{
  "arch": "unet",
  "model": "model that predicts nearness at each pixel",
  "dataset": "made-up ball-and-stick molecule models",
  "train_examples": 195000,
  "image_size": 64,
  "crop_scale_min": 1,
  "horizontal_flip": false,
  "translate": 0.12,
  "color_jitter": 0.2,
  "cutout": 0.4,
  "norm": "groupnorm",
  "hidden_act": "silu",
  "weight_standardization": false,
  "channel_attention": "se",
  "pixel_unshuffle": 2,
  "widths": [96, 192, 192, 192],
  "blocks_per_level": 2,
  "block": "bottleneck",
  "dropout": 0.1,
  "attention": true,
  "upsampling": "transposed_conv",
  "loss": "mse",
  "targets": "nearness",
  "init": "trunc_normal_002",
  "residual_init": "none",
  "optimizer": "muon",
  "muon_scale": "original",
  "learning_rate": 0.017,
  "momentum": 0.98,
  "nesterov": false,
  "orthogonalizer": "newton_schulz_5",
  "adamw_lr_other_params": 0.0015,
  "max_grad_norm": 1.0,
  "max_steps": 6600,
  "batch_size": 48,
  "epochs": 1.6,
  "lr_schedule": "wsd",
  "decay_fraction": 0.3,
  "final_lr_fraction": 0,
  "warmup_steps": 130,
  "weight_decay": 0.07,
  "adamw_weight_decay_other_params": 0.05
}
Rows from block 3 of a small model that predicts nearness at each pixel, named by matrix and row number. Rows with one number belong to one channel. Each number is 128 + 32 x the weight over its row's rms, rounded and kept within 0 to 255. All counts start at 0. Numbers have three digits each.
After each channel's rows are labels from the 100 images, of 14976, where the channel reaches its highest value: "patch colour" is the nearest of a few named colours to the mean colour under the peak. Only what is clearly more common there than usual is listed. The data: made-up ball-and-stick molecule models. In brackets: how many of the 100, against the usual share in percent.
# convs1: 3x3 conv (model.enc.1.1.convs.1.weight, 96x96x3x3, each kernel summed), inputs 0-95
# convs2: expand pointwise conv (model.enc.1.1.convs.2.weight, 192x96x1x1, transposed), outputs 0-191

convs1.73:136082083146070110179109150146109119090177073206111092118121147128155205110152104177141105127104135129052133145151136168095106063179190149147143121141099136130155123166124131151097141157148150096139159134135146125152182176110168127140070140131143128124223105167161147127138108098113116080
convs2.73:076148066158122217121081046131158152152142136129079173141136123123128145110105154113095106155093128108128146101132108130075128157196102129200154135128110151092145133128138078096149199078124051124144117188100165116137137126141128046126128168117154126124130192131128066109129186104076089038104127196185101137127143104127089119101157110131132133128107128128198123114132129128085151175108139138145135153123120060128126139092185137150137158162128135088142107121128126140135078099128182081154096138133143097195113070099145091171148093135161188085128095125106148081151128085104141077
patch colour: grey (40 vs 6.7)

convs1.27:099142121169101143115072108151120087105173188159111120156126131143163173183176120143075097100070138111148205148131194148097072158104117090066147115087087122157078127142140124085132094089157171122164132118120092123122094166120092126141139140118143126137127096121142068151060118131079112058
convs2.27:139098110133146156133071112126102118058138149127060169135103072138128107157141108165199096134135128079104114133077090100192128121153118127093152152127135148153152066128124168130112107137107167124145118145126180181085080114070129107080179099141132129090097175132128175127127050181174110114103129142194171139129093116127157097179117149123125113128144128128102141131120131128091165196135138122198128099108135094239127151133083105094158161082128103101170124185128180127017101111129094148158127115127112162123142140114161080159127145093118050134128119093095112134160128151050106111
patch colour: brown (42 vs 9)

convs1.93:121152122123154149136113190172115112103146084141086094140127051138128060095162200122089115143146147128170141093148100150156106156129133117157107153198116147137145118149119120126177105075119084096084194123186183169174189142133105180147135124119093137166064157194128100139121170128115128127
convs2.93:112142084123141123096113194133169088152143141129093052136135177114128176120185240052118143133107127206099127176090105090098127137080113132155163014127126134108107095128114117146099158108163147134018148077086097109139068132118126144125071116120106126209149075096128120111127196144095184138134129112211102120129076164128099091088149150129158102128121128128153179108119127128166104138159122137139110120112163101083126115080105128081091087174128163146126135102128144118088166100127088094089124115127145095130105144107166142098110098149105127090128136137141155158175128107150108128
patch colour: grey (64 vs 6.7)

convs1.28:157101140166071139131136122135122127104162108107114122156104080163123119158074112132125080151144080145124151161137151095145162132168075081161153154119043115134109146211152145067170107138229183140153151117111145141055121143165119107132110145131114102069158152185142121149131121189139158118
convs2.28:139143040151101104158104139110105097153126177129126097114131165152128155156106103124167139138136128147163140146100098151125127125138153128208143149128129080101103100128147124124119093105145121130132120192201197110057131129138129111091048106122107127081112185098128105154128200163127096118218127083209125131128126143129095137117090131127155174128138127128082112106106132128157129096146122115131129162205142115135130151171082135160092133187128196188117131141128132158114135113128126103106131136126140153111135129071148090098161135114104103101128106094255109141152127058169149154
patch colour: brown (58 vs 9)

convs1.83:124140094109082113157116116134106154131214179148066129114113126081088121111067124105030151156119153114089083098138199064114095093177114152142134100060103149114118085182118109115176142187162126128105100124116172141142110116096139108122132107134138135151207142126124118104089095091124132142
convs2.83:131140146136138113139121094117092120227086184128192106093123098125128148160095118114127152110114128123141136052169105118154128100099054128138145111128093069077137087127066123093111128106099113124165096128146166079132095130141127104108150025137118127087161067164128163130129081156187233117118128103122153134126101110127119182079108161125120118128119128128111114151114128128104108145132141150119131108128081180130129168169115116198182142108128130118077132131128085117116098156129078082221143086128120098086094166123070117115088158088093088139128176100087073092110127165069151202
patch colour: grey (59 vs 6.7); brown (30 vs 9)

convs1.71:119090155178089136110216150084090087131171129179141178154160144161161159127141126101036113127124129083102093160037132132129072138162151134134082142171130109115170137186131128089095141154173193120109155146126121122051147118146113103111113124139130108120187130174121132149112154149137127152
convs2.71:164175124173147120143120151129178108115095138127097134118132148126128086100106129119132096147122127150162156169104130187145128112188181126170108096127113088115133150128075100146132096248124155124175088144057119078105141113093128156177120152112116127214119163114128139127129255123109156102164128136143119056129158152125147115119126132131088136127098128127103136095092128127076129127132134143102114126135116063094129106071065109130225087152128113142160115103128057106103088088126200161175178222130123117139111129084103119147137135203107105137128153113129125171126128113174123120
patch colour: brown (33 vs 9)

convs1.2:126164099118084137102104080148123154144204225066045168131090167118105074069075134083130157124143149135121178131175189106147168134129110158159184147140039166158126146145135172079107125108081172133142130133117159135145142120114151109120101126130140121109183130126137122132137110132134131135
convs2.2:125144145135107118090115162043155119249153122127114129156126210143128096134105117118135089088104129147107154153110106090220128129192087128102071059129155116179138101128198139111112119198112205125164113151060112110133159131085129139132075129162177127133117124116128169163128217167179133095103128129172144121128038144131118121151150101129114152129098128129121131081120130128114130142183132192120133139118163129207132136157108110115097115121127210117075143129128111115096110140127141108168093181132117164100159087134118148108119129158124142104128163183084129054101129110150109118
patch colour: grey (53 vs 6.7)

convs1.82:095144101150148098088112130149103112101197120104055085169075152098119114092103088096055134110039091060141116143137136110146124134165128120140102112106059126140098141097104094105151100122093131121146118105095092112090112041084102139108124088164124105139179132098163085082135150126108109167
convs2.82:174142125134100127106125164134110159145095147128217136089094117127128160127098055116151197233149127111150132183164100140128128127136079127116121151128098116074174112128086164100139089052135062129203098134166162098093219125143128136119097092130129129142148106131128211108128147119148145134136128109151142088130085107128105133058113163126140161128199127128171135144100127128091140143149143063145123156107104156149128137119138097079111060102129131082137151153128167111153070155128091053172135104126129230106082087151122160134140089071155146122128167104094125079144128142138156169
patch colour: grey (46 vs 6.7)

convs1.33:126117121142115157080140180160143131110177111102072119169064125077149140120039161125145102138114150123106109125150107076083046101149165124133129168145123106140106131091123130115177122135141141108143159144146090154114132158109093134144120040127072124090194141076145081110067148067132138073
convs2.33:123094144105110108138094108079110139162136091128131201105060053122128176154199158153177190116119128125164144137172178193161129118135062129091106117128109139111128175128112146122146116135130131127123069136061187062035131147136129128054156051124136130175094069099128168102129106135113155122157127103145112177128132080129093081084114073125112142126144128128115114147125128128070118085097126105177117095120112175129128109106131101103158095101128151147113110121128066122113086167129118048181156111129103137123082123108113134142114154107109159128128127061059135034144128153122144196
patch colour: grey (43 vs 6.7); brown (35 vs 9)

convs1.57:138115141122148153133137042139148127148146110157210152072189086114149156154170155152255102158111155155162101154154119124117201113114085113145122111104131107122098181113122140133111086215165130119161128111067105105133124128103105163110129115136122134100157118179143148148126166119125136090
convs2.57:136124149159184065100176229174136157042139124129072093145122110115128058133107095060188145106159128158121127152087060147116128138159134128157135031128097135155149199128156096154150138145116128130115139112162107077130125128103128163102139123114117129164082152174128082125127145133131117189178128103115130123129073162125165100117110174125132090129135127128170139127121129128113120086137136060100154143126125136133126094153225120104080116159128123197116109114129141167100162083129149125098155152126152091067082099154174086127130131048134078086129140140094157058095129054115097133
patch colour: grey (57 vs 6.7); brown (25 vs 9)

convs1.65:094099126066117117106143188116137163153223110113085145125097090083139114071184140106117116136160162131093098147177143094137105144166134098123151087142139131102123150170129133140228111224071175131091112126138173135157118115118105118125130078157108097150182130096125133078120111153114122095
convs2.65:114129090129133155106157132084158106124115138127114102107122111132128126116107075057172172154121125101112116114125208129141128110103058127186097165128138103095099123128085014102133060081134157121178110156083180059107119128167127114157107105140104129119060121125128139113127133084104063086157129118079136154129085146128037147123099129128107158128154128128205122116112128128114077159118122136049142046104112217160126111104118074111111121114129150107085099102128099138092123096128098136128130187130125040124144052169083111130146132097125126139128141098153092076127127191150129104
patch colour: grey (41 vs 6.7)

convs1.95:108144121144210096168163156134127122122139095130084120127119156133120100102045172121137153114129175135137089063097150143096104169175177198127153155190113113153140094125148098124219117166178135143135125127129089134159165122216138160132148119095116156124121137152106172146088085173154134095
convs2.95:115126084099144079107108073152123131110128177127139140137153085150128106110146139138071177069154129132095144121087126110102128144107140128111091081128165155117164090128115161132135158105149097118057147201068123127175122143142129111129077143124159126239102067155128101159129081097094143112076129173058096135129119153129139122067102057127187138127123129128019159168134130128155148149136115133099124115105153102089127101119133162086191123162128142138149140144128127116167255124126092234096134071130139143143138102120128120133106127098122131198128091148132143093079128102124159118
patch colour: pink (32 vs 13.1); grey (27 vs 6.7)

convs1.53:117098113141104105082111122166125097125185137142022110130092134075128137096103140088070142133125124125140127150092114142094066167117130121118114123159120136112158173099121102146105106161084152148140178139111108097169175098093158161106134093163135109116238132060139143080087096202142127137
convs2.53:140149186144089162115112151131085120172103189129122130079143077121128076076100109110124147128116127115199102180146175075078128104087036128129138129129122090086145124128160127140108118117131089131184116140114140054067122127111126096102187075087135128082151136122128156109128134131147093090145128111121112099128183072128071143055103126128134068129102128128203103135157128128116134122138122112168123113169119150187128099139097090066069043111129149120135097126128103128106094112128097087174141085125132076082079087093066150126120121065090093161128123072111115039123127142078164136
patch colour: grey (38 vs 6.7); brown (31 vs 9)

convs1.64:100127131126092126112120092123112157165211131143108138117149151155166110085152150117055121159173163114114139138132153161088116168104105076158118088086148132092138123213152138088129112248136138149178153121136106098133108131111130093112145146123143140126235130116130164091104147138133131196
convs2.64:067117122152143188159082128121134117234137172128073098118100168104128084065088057115056108097111127144138138116127172086144128139147093127108186166126104165127093208128129052149124094098111152131217105095098133126095074118090128074095124094158134126074145167088128214095128233128206066090089128116098134110127134122126075099123156142126111115128137129128135139123127128128139111139153107159110108105089136160140126133109154159105096080110127098114111128095128165103135117162128142056129082138126118105097138180127125095135146170083115146112129157139099162055098127119166109121
patch colour: grey (50 vs 6.7); brown (29 vs 9)

convs1.80:154101121094147091077112054134119092122071117093135133114148149095109138105110116090102136083103134118126046114147132072128152125079133168134139085162193120095103161159091134229093119166121100129102083123072127096153123098093131151122119161162116101110035127091104100086102098130107111145
convs2.80:154128172067136044015123155137116113158135098128149175150161094115128109129093103128125165179134130150042135104134124107137127171102197127115169157128139158101092085128148072143129109115138133128113123169143081193110155152120128079109055183138119128111101090103128127136127071146125107136171129165071107139130149176127128072207162129128103102128133128128080163172152126128138106150137125127116152070086131039102129131113148146157067145105129087128146105160128134142129163136129097110063122097131128065128113192173124118129144182150046144086128097104109143172068129104137078070
patch colour: brown (42 vs 9)

convs1.87:129125114168105122101136076125118095093153130110129134123111159092197110103160179082102162104142121112106041159149111135116171064059113129124169097128187143127157150130105151215122114204058108150130141135129135098117168142082117145137114088132178133151151148141122140038136128121114138179
convs2.87:163114036138104129075167165127119113158148119129164183119135119136128195106060083139092123132143128106088130136228146141077128139112158127064128110128173151087139137128156127118145171152114122123113102138134125116073105114076127168098059156101087127083123156106128080114128082138169132145093128143117099106129200153127112103174133241128116138128110128128164140223189126128201187073115115102146122138119134186186127140122107157157150114088127128076160094140128084150120131121128123143070151087127122043090119133117096099131160117101116117064128066104124132094131128159094123093
patch colour: brown (41 vs 9)

convs1.94:130109101087129115131144160118090136180185154110073140104114177116116072083057126139144188130209176128155112129067129119146149062138141156160121135084110104111114126142154154168098135164149165182141152129138128116147205121077131120149136136117112120128197109125133127115111127021135128174
convs2.94:141110100156143140137115121157143158246159091128100092149125110123128164086193079131128084088137129112154096096108222116141128128128105128134086134129133163115126117128147121134149122095130140119183101116050133104075109102093127147115118094123096127064160137124128170120129131105148089089105129118089072077130169114127082116104135091128060060128147128129081134068120126128132119116118124127088108154117132084116129153100206097078077118066129089053096131111128045114115112157128119079061125080128132050106098041069159114134133175113191126099128100120087149112088128149110114114
patch colour: grey (42 vs 6.7); brown (41 vs 9)

convs1.3:112138126105117151097140114130112168106139090199040178140160099140079150190242167160110099103142090094121176096117153053111093113112116120168076129119123166121132113123114112089150134139126131089169117116101135128099131177133112080129116117117117168130178121039105088126125099124130127095
convs2.3:160116103100107228100112062085173148049127051128102219112122082141128109105086091087090075156152126150144158191154046107072127151076118127111109178128116087169096121128076121141183146117134082120078132114120168141150130141084128205095103161136139129153171129152128101142128168133119088131146129209156148148129189131129145128123129097127110112128125129128057177148112130128139141137114125134164144150142140106220130128131177190083115172155128160111102145145128095122095079139128162158049103106125162132124113128125090101111109096049111135088128141152106136117159129117159103143
patch colour: brown (27 vs 9)

convs1.81:101141111094126108091152129147122123107086121179052115136175130089092106093171140136104077029087143098184079076165123108153131101097154134149109117097095172078198107159059127090168102128119141120127133114114128098189097134134159132112109084116121121125109084142110133140068126111099081176
convs2.81:176149189107081133133124151063113108070097084128171086083152061137128083149139142102081156079123129098120140164125174091171128108074205130100127110129109117140116187129130140083136110123126118129068188175195109195151137122123129164149154198100104126113127113100128203130128247169116227107074126148198130130128093150128151136148190121129137125128156128129090134085109132128135152126140129141129130077133127112090130087132063097125125106080127093113157127156128180144118137141129188167185152185127084086126134164169140111116145171172154092114128155146133118153147128142113159122
patch colour: brown (28 vs 9)

convs1.38:144154111255153132070099051111102099110147112100104135127134184063138139147142119084173102094100141097108152091106120142121081149053144150088128107151141147138185140120105111101142127162084157138141130151141154133122125112144139108139123073155129130111167131123124127102126118229143142183
convs2.38:101170135094098091110124164115111127098131138127066095123106060107128107124151051112125134087107128131072116064059084121110128120162089128146209107127085124108171099128116071151117099099121108130150112175197150076098099125153127082080205062125131126109078138144128188109128204118183108132126129087164129100127058099127084225098130172126114089129067128128187116134119128128114162107112113102090127082158124190115128150078106119123116148105128043106083117128128103119156113123129087092172103118124092078088127159115097073128124129144139114122128126115183125075093128096118167108
patch colour: grey (30 vs 6.7)

convs1.86:103106103225148110120144138167132129109214142118102128164073152090106125116032128103181132131124073131113157173154170153136129096093169127153161114135098165106191134078146143106082146140134183130155156146093132145067140153137115148127143068136129122147195094190135132160163138134143142133
convs2.86:091116078135083042121067127143165132099125213129084140124123194097128083197136127101100077074109128126106158156105113128118128116138144129199098137129166092061143127127143153071108105078111092133134152133210141153129107126131128096054094089132143128084175163151128084139126093128152133141157127123116142100128102116128159177196112129130187127128070128128105122134154127128104135033120117122158135149112120103095127103168136137127114071142128218131086096118128105126185155150127136080127131125128127104116132148131053048141139179075089130162128139144104124109101128174132090226
patch colour: grey (34 vs 6.7)

convs1.13:134120117077015130149110144076079172153179065121104152120160134152102099100156215100089140117138140099154147166112102140163108091124142109171094075110108116099125108129139130161124138175062109126165141117137060149158152095093147082139142173154150112122136134088148149066081123116127133162
convs2.13:118103051106115187097111077081116108155165062128059143139143130106128187086057157087153103139114130107141117215158185112112128121187087129235117142128172120151133114128151117104088135118148166126071149132158046098130128118160128097131144092125084127142184157092128170107126255119084132090118128103102172111127070122130119147086125077129144126128123128129132146102120126128121123096156125181111160139143138075094127104138092117104118086151127104136114110110128117133105090120128116047146090116133142100129141112089095125118090140097110072105128102128053148134142128167197133072
patch colour: grey (52 vs 6.7)

convs1.8:140076100036105124115122165119129114094183122149162097133054147167115074130146137117043155118158073123132188112179147115109160121196135185163106166106136116140110100108104123232114132099153149134122122120140134120149151157097102185129150136110142116093156113155155130182150101116122119080
convs2.8:143122059094108158103144116170077132128133095129092129137126091141128135119196190125106128056116129169112126057094144126065128115122097125115063000127150189173125120127106149094110195118145129132078104163100137161124159125201128178192095082149125126140152145116128089122127088097127193186143128092083078135128101138127174074172112064129105123127111128128073121085191128128111134094124123144103143134137135128043129153161157094127133187090128096112162149159128108114177140089128138127120162135131173168136104109131165170148139157174149193122128147136079121072120129121124110127
patch colour: grey (47 vs 6.7)

convs1.9:181129123098192123173163099193152129146151101180195153109229102148127123189148139150096120114152158122105127114135092150127095128122153183104123157115150134137116108126135160162178152071130106090178180117180168126075089140100161107133132138104144193152134117146140091127199171122108138101
convs2.9:160123157120188088148113118162114148064125115129134041119127111116128098133157092172112119133141129081105107152145093122073128122162169126128110083129128126197113134128085073143099193255150140125048153140090124107143123122126129135136110105136185127104100140175128000104128110141109173162096128095141125168129118123129160103119126149127121120128094128129192118038147125128181157172112120127182155093113133149060124150144133090178153118109129133112110124090128162124115136075128132126078129161126134149106154154213084126154127094210189123111128141159102127139168128098099135072
patch colour: pink (35 vs 13.1)

convs1.79:135118089176184115109122085145127111108108128081074070111144162108126140124066124114108139101140107123208070107129109132100115087077106094129144118101072084113146086160079106072167081156151108097134053127123155103131158093133104086109112091135115087125117091218149120147075126144105096156
convs2.79:135063152135158171245089124131087127137111074129141153118175137120128148090124124170186212074111126157146110073109082162255129117077128131142175127129100151101131122128145059133152071134113110132137154131168176121135144116134131122090098158121139129173125140155128203119129188108156160107117129137142065133129076114130147110116128086132140117128111128128052144075179129127085158105140132109123119128085088103159129175110098139160076091143129158076139101122128083149144087167128134091074098108130155137144098171099086154134124121192119120110128119122186129169138129176199175122
patch colour: brown (37 vs 9)

convs1.6:170102104070117130145122094125155116116049120200080074106143057177140068167143115154167122139177096178148094175138121135110151170171117107200088103057155107116128115181146166162101063136123138098094128115157118139149154174124123134130124099121141110093164133121155132142131104075096097136
convs2.6:133173122123113112146156115146113114103146208129158132151133113090128070106066099143136121166144128115012079092189120148080128099105120128109082110128162121114105178128167117161183157180138113133114195118135099093098133119086127188118154106115121128043173080090128091108129122136075080156091128112113087049127182104128156107152164084127166094127156128128079096226147135128145126118134124148091128133099179117176126154170176175151085119103127078102166163119128155108073140067128099082088163130125122119095081124108101107130118151083130089090128127110140122072081128104123142182
patch colour: pink (34 vs 13.1)